config = dict(
    win_length=400,
    encoder_head_dim=64,
    encoder_fused_qkv=True,
    encoder_layer_scale_init=1.0,
    encoder_num_experts=8,
    encoder_expert_mlp_ratio=0.25,
    encoder_positions='learned',
    decoder_activation='mish',
    residual_init='zero_last',
    lr=0.0018,
    eps=1e-08,
    warmup_steps=940,
)
Rows from block 6 of the encoder, named by matrix and row number. Each number is 500 + 50 x the weight over its row's rms, rounded and kept within 0 to 999. All counts start at 0. Numbers have three digits each. After the name is the row's rms in percent of the matrix's.
# fc2: MLP down (encoder.blocks.6.mlp.fc2.weight, 160x480), inputs 160-319
fc2.79 060:482457547521471442479480550454437427481461417510494521509550460528470477571456466501526447515430547495434410483430426478488467501484493489363446398393421473466463505424477528511496495555520449424477436592493415522484497535505478495488466529492478410502448535500509482506556454459426445451494526510507485487308439507514377520464456531516498435524471356505498440483508533477498492439489468468387452528340515500526516482490407447493531454496411447470419448442513469493491445495481548
fc2.80 064:507419505537541489518484563398587579515479570532497527495545484535542477633498486536482503465449538500535545552454378526541489512525518560583565400632456508537475505523533510519535405536515510612529431540464532498465481471581512496520523453515530452543409502508547606527485528454580508486543603565501498432417418451564611475512452533532469507495489464576495502530446477519529518462471500515436499462442551534466492505391463592514508533519490449483461443516486517490499504528507499
fc2.81 102:475474502549474499545443428479467374434483470453435470508514468416535516446476473551302532489487468469514518496512582428558403457484549444301544467386497489535477544465504491474488582531494474520520497487507634556496500525507501505478470467486478535519531520507529514501379560464530547470557296463529518476567460486532641493497588539524492498481547481427530428510559484506520519454532463440540496542544530510500567533509515509526467485466472458540471428482447556490519484544506510
fc2.82 056:510491498472526497501507430427382452476648510450491491512466487478506435383495483503565531484461543526447507495479423481475486495515439431392433507307512414479495485528494496481425521535476471522490483424493423478521505520517471490487501488456477463492431501493538481495480396468471477449485499470507466426433571510472491492483613488489500487494548464493437429483683510484443533503498482431502470449553588447495540497505493456499438507507592452508474496451509487477503454494486483
fc2.83 081:516494500529508517504379455489453439444478481487425478531445447475517500448531455491571495529484511516530481489477521405480473491500501453350520461371639459480557504477496483506488553507500483511518501504524394706491545530501459496505491509487448553449553509484552503469476371444488523488477409426525517512524503469504543508499527450524474502476522517418503449488472590508488489492632461392456506540513527481491513552456462477505512505503489490524511510497513527511528471536527549
fc2.84 092:502456497499481478475420553530501457480462579511480419477496462452444514577489445464531519525468544462462518481467546397463456506502508538444502478473541492464498528477484463522573504530502504521486481502515517430488496517445485505499482497469554512497337511470452511525493375472493464505462428475445472474166470416483372470495483399493464520433557503424462482464421525489454476471441496569496502627435505443488472491463426511471526411532555497518497507542479456486557471468493507
fc2.85 037:504544465528515596485516564557430497539560475492557527515463524550523523477538549490577528517541503466525498503507639603432530550475509504640494382589524535510561527515527421493475526470534530503508583514549425497487530484424535544508494579520527549462263482502446426496433581546516493525503527457493503536487513605455403521522513440524554532462542586420562465516563533506511551533451522518506554532552518480493508519536486550509426549458464495564633529553519528538531532505504451
fc2.86 113:504640509548523559529567477484477455535542452407535508512538480492554486515514530528511510523484564539519488537510359603568493503461404586513554407441558399513606534490486569531469529558513427451509517489535448593539546505602466559567496519488446477492542509507574566500473549534487484508534544530494482522609503602462578527456585522531542581456607494566483444489592566548480617493530472505489525440521660548495593547478454521497456537542564459498532494483497518480541487541526473
fc2.87 119:480362510469470402495471476458513491483445536501456509493486504410488471480479485463424479499437466505532525433426505496486540448531559530421487468387362446432435458470447551440546495500462456448473485532471498484455466465485481469416447463506487419507573507486498494458572532405459444437517514495470495465567508393561449529475459528482472505523421482505376504481529441521477469474541538493497434440397461348532396491501561458499543493488468466487460525480467458464528472487501563
fc2.88 042:505475479492503450495438606507570555547483635522554511504486486489524503522537516506420539489460565496525579499499543564484481521495561513533494504557435521536407480524510482530523509549526512543508474559517381385508503475488534512513486494492550454514501513511491602545487567537505536473499504530467493464721571500464578514523503542500504483496436513557523506496512464494499538520555599583520501583370509455495534474546512643523483539519601446508575535497493468493535517505519491
fc2.89 138:514506490543450534475481585523495546524515422504584576518477519536524534430540569505539554544524462476514544491479533544476586593490556528493478529516574545528407535515512470530567544486559522540494495578531416586512476496420554495482459560539540460482419515501509522528542731517535409451520487511501511558461509585496458509494582543554512509527529452592658517498588503523522515487583533596499512495468428476545582493545584606545471575503463509500474470529560486561533518537494506
fc2.90 060:498475495451522463498532470477548558473484565509467453517536508460494482513514460468320480503427528507479488471521511553512481449541583464483425473293611515460522506498482501395458513458467506494505448468548514522490520494474586500496528471503502518586482484479461460500569385524413539485416823514486525461526679429512549467551406441421534504486474504515414502484453526488523455493528508396558482535408517477481436499440475368508563521503540468515453509449519394458508501484519514
fc2.91 091:408482526500453445509579519487422534471437411467533481515507533478494487458484519506409497504508458518553512492541561519510520484494396505505503611403408552442507456517464515468535505492484474515468518441513462477503463505495551485492485515435489476474405485479490489487509636489479459493516289496443517507549446518435310508517438462481513502503534517499497567465509580495505514506449527583569530518581511472521469532519515447474473493519453490528492478509565498469482478477474483
fc2.92 088:499394502599458413537508567471507440462539541467459433508466506436498603536417501522565489533452502587495538489499459477535526522486467495265562444399384505444510451529482472527583548543480493504471499488502453489514393483518507495612473500457548497518402529484505638563424404440459518513468383484466483429504491440439483493486564462497507453460404455521461460456527502526462519550417597534478504582567507466558576481498458537487453471622537487569464555484494506502475468491480463
fc2.93 075:478564490509450523503494428525456564471479464477568486498481552508515530552520515517437456478537449429467506507497582556487463490402565471515485483520462493510501515445494490511484472446518483467500511545489573505527488459508474482417460478525491501435565506500445463498431688556493495498502416473492484654683462573472425489477462522504502516523560610521578512522587505494513472485506477481510489531442434512495499499612547530499477475399429553458492468518461524462468511494463454
fc2.94 048:503488478460512628491517417453552511552455531478541502488519512502513478438563495490291570513465533473505477513491482558452484478487512482505408442564662526521510548507509480420394514438498503414530403477521505574458532469511542487465529474499505482520537489526459330487505580526535511507495633510497501457313502497491280467512624539514502559510583530545516523527394533510515521482503496483536483450420497486480458523441498511492476526488501467469505487479510468453480508506536466
fc2.95 102:516387528435519488482526409478496502449486505501458492483520467544478499592425495492553470450527447533496454522567523472493513497530476492511417576485536489453487493531523502477510424499471524532488497481476460420514466527495493460505511464503458500502485487502537472482535286509557485494480411505527498374448506550597560438499370481488455442546511417452474531505506448452496457468484393418500504462521519509461489458413486280498522494486537504454423481467499527524493475499495516
fc2.96 084:489515500473517477510499563568446575533628474557531473525466525512506477484553527530628462491520451478449468498462496504507512514534472508625475564496516521418477469522494506487505418445510504464459538479491614509465412508427531466452534517505538479466352480482446528473583472475480432510530620466508495457317471525483505474525513439465540458487631493471479522466566577493469544505373459591517495495701485522493468504513506564507552510505500520609534449540551593489559483466458476
fc2.97 116:496513503526532455500521454476498578494601485513506473509434472482481483484475494477398495514450506519689463516503467404502518495484371504489557500490468530451545500529521494549454468491501563494505495514498560531482496500505451495538519496467515502483466491484454517478489396497483530622463463525501554520244506465476428486526388478479461460461444580522401491511289539529546488587409518549424503501511532525502412514532442430472507505521417500484526490496504488504417491517518491
fc2.98 066:511500476470507464497429437515472487473564530453448484486431409454504503463493478476517539486459501511347513473500521417508494478506517466339591515407526481450499452532490457455508538468478498558473505491467206454505520488552442476509468476489474481470480511514529447477447538464466511579462346479526513487511546488545587468435577493491455473534516418473491484484506399487483489539589521486451484452495546470501482466532480435492453489491546488368463477439503490503484496455489505
fc2.99 082:472623482480560510480509441483472650511620454470533489513480487554527485447513540499446470481517533494544509603501519522491482485499419488592432424484450462497532502515507499497429486478501473463488559483460483512518493452526424473422523500534465516416530477509473507458458496593529482460499417496510485544516464562460372505512361458478491502505553628531488518530449536504525526535533478415449551425521613517464475526559441437494514518411454489485498454497506490429491534499496435
fc2.100 099:561562453488506502497453426519453485456591574486493405521408461494509521427511507493504473510492454507473521494487533441447513497523518379445437498446592482465482501507491425496306516476502521487509507496501447574499510493464477461504501495510505582479335520486482437489546420482509506493421481428518511578450501532484473447508438455495485482467461524436481472489427514498483481566435477471475501527553469510484490517510486458521574533469474506525475502472514425503557510512502535
fc2.101 150:526496513507513471521420537489521589499533611513486501504515447540514500606490485516586481499477569552440515541487440575432557519536401502502441436475539474471550524534518493596533469512507506498538482548489499505501516519572521491537532485490562369513589544512550589487621412464480520480444597509489514472569556516510503485516349482512504519505567496565497520514501560521496486507550490463434513482408536501440502504445463456493631512528571503524495522476500461505519493535525533
fc2.102 071:570493504492542515535481491554482556498469539491512530506496467523506497598517531513623462503513500508425513492469416458481528520581508532622451458453631459479483493478512532492528502535512505477518477520509472529482506516524479474469544525576539449505516522514580539487620354472531484422506666434552508410454539470507632513508551488540514489518554410498464495478470526518474515489575469424476485448548560467461543506326554629536577511509459481528476498540505559454599485504493548
fc2.103 064:507433536623483523511422541494465485440454522550452459523451474526513551564563449555641475531540490503537512511467512452449550509494481449469479549457577501495491526510504433560533468506504522506538495526485583628517453555386490453498507481482519580459492546486429590499573401429530511491487525469513522510512411459524557469514400351511462526504559501418516508512508541528510427496491468450506515617492420503525449538511528523507589517543450562513493481519527580514499472578518538
fc2.104 108:527424507494480423502466513503511540445444604552475501530481463481491560526482473499488427516489481509478572469470441496487509515510508491435568482469400492475470489495488511522460494515518534469503488566514406518500500502471475485514477492509574484516243506472465440558560510460450510467468586518484511493467502386477273525512434471483482504491381496503432509499430533495495451534315544581460458603388432433529471485508512541523553475511546479460506535497495456497521490465467530
fc2.105 083:479492455484518500431551444421643505530543537495455501454534509485458485450441495479336535504401522524508474497499451493539492470531451512518497421587525549532489492541516510444486581499461526579489487468491496396494503445483541516541492493475519534602399440493498411506463402507504537516463556533479513456256521496494367468503510509468438506490567500550468512505346455501515478511433509468404511452390537472473510487444445462481467501514419450509492502456469478489465542477518517
fc2.106 070:539500509524503489548546541479533527471476559548488511502514559544531534600466516554588459489519503525507503535496468537545493540487503514469524499514417478533508444515500522571552443542510501504509513513478585477539473527565493507533536496495454490538608515468528599550547405509512538469521614508518482511765505504500677521504474590514538494504454492600483493484545462507471491498429481471500498559536485537512570466518503535496583501531596528543517524476484541494493484529503523
fc2.107 075:513433490529479504492499485508444448461513501516508473521474517459520505394470481536422520504504475473573521522521511507511476506451519429353479520420447529466463494545507454511563523480480523575493463479512502531488492514475537487512498483457493619518467512496516587501460437451519506400507281447534507479697501465500723464532585525500506496479392476502520479479460508487514507489587492535532487483566485510496519490500488483544425501529467502515469478451508513510482484510490498
fc2.108 047:533481492533497499511421448470370400449495535490460478492476501483514520539439492539670505495475479481503476499440476444443477508490548441321504558401497447497517500486480473519468472499495495471507456529487394520462493501530466466518513458472481503494399538502575496513470366395512503518508433428512458521519475468533581449487602575552490495526526486492487462486536505499455486493481455473445500484521462511479550496438497570516492506487482540484383476483486557524519470528492528
fc2.109 107:500484501533487535514506494524448380519481491471546500471542456471542487503479524511527640506473531476536510533528369511511504513431463523461508472469489497507503527525492488524566520537505479568489473490530515503519499536504465526507496501403518479480480516521531589513471418525544478463522513514496455367244420597424532490454635487520481505498655423596508527467437477529464526450533491634590548505455619482495534501492469559517417498528563469496494449499466501463511470509516495
fc2.110 046:520431500486494507479530583422662384541468517562496499512448481465531498473505518537426445535465505551513512484551445589525488514448470501387474455544504575546462489595493483538560471611509498505484452495516539490542487558380536506540464489429495499560514502498398475521488498484414502407484531592499486461411543555488363487511604510503490494492488407537510470475460477495451500478447503584521473562444436522539567484598459510511552494596609438527531565475522462486473498493523489
fc2.111 048:499470465497497447506544526496606515545562467531482543490480496489503500460516495515426476492480538513478570466466415511523487490444419558605532470669379504531512480520472495498477508545490465420493480468483648497499478494561475528528475485468512460517556481487429563498479652493446515506523564572485491429386296483438419553476563522476490498442445455554447534503530487497504598508457538543471453481575547514509502475549522638486495488512491442520577525496492522456492492480488494
fc2.112 130:502475525550491609478538510459420375468483442483487490485501508520513504465553502513520527527517549497435468508528586468514497522476494501482509520446640487513547430507480500517519508521487497546472483466525380430517469521490441505504521519444366569509440510496532538565498357496532491487513622486501447483448449521514463482445776507539494532519697451542535503446636466502418538464447457531549522505515542547506549562467494455521453522535602503492473510509529563517507442517492502
fc2.113 037:508455532596475478534493458541541562460403582495499484499550490502545508572471501538659563494521499525599514535492466545547548532498575457401566553513434512514497547557514495537552484412520528605519502555494445487503504474545562486599519498480552564527399540518514601532474508436547526538522302492506518542725510474524653479522411537529522498562467497533513564543362497525552444533502540515539555525484460525528460488477524521528508533502430576514443513488489480528452519551502524
fc2.114 162:510580478450486419538510532568484417547591483439514454499519455511517508472531552511533440469503502535422469546550448452484495513481508468443442509554281477507509468514516510498464467506507470450491519436509402454543527486580517505520512510465537475502505493514524496511453455579477556592489436488512475495698534577446678513491499544500554474541394474523511481476592437474488523542486519547481535511517537513504531418593505492480454494481615509513490549469490448479463513495441473
fc2.115 139:497501501473529458557395550478482548546506522511399520502553501508472474526520465462499452477475535504422477432467459467478473461535489543616509412547484465480517472419474571487489492542500458457556502480471490443479508488547468534482514530512513392536567508486499504447640503462450490500512653460487511504687487470530505575491287507479534542476426525489457457519539463503496478480538483496449483463429456481491452534510491462470651459524528491548531566519482512517584502469523527
fc2.116 082:501547520569540560517558495524517581497598454551502588524534484536547560523516510528515515500528531527593547496494462493548499519509394593586653450492563476522584525491539520537558534571519507534508552557517578531560511512532486544525461519534505554511487500501518660517444559516511501524587583551531559487488510530508669552507500493498504532456571554493510477560509541520566552540546479488490509501530570552500537544520503521521506531521525493495517500560496570539510507522527493
fc2.117 116:449475496523479488468572508499546443595490360565492537480500525502469458436526476442408501540494452472493510394523449446555498463476452541732507505692525574544475511479503530481480464518515507487495510513531535483505450502453483539514453551546520405518462477485459509599475539578441487471552650581498548483241456497495472540487529504473472497483531489505533512517410472521529520472337470578524482470389526494533470517534517571499489438507481477441579555505498518508457536461513536
fc2.118 139:486479497441491399491425524534575508514471609496474475476605480480448495581469484467474493475471518480465502487510492515449488491529641511515432452513423530478425477456518510459561447459481511563485470536463592399491503488482604494480500481516577441522628498517462445496540430494525484461444480501468499470604567470529518463509320471489486460522334490495471530471459406476502443470605520482511501542368462462470430439502483451486554457465455500529488481510457402490499518469464516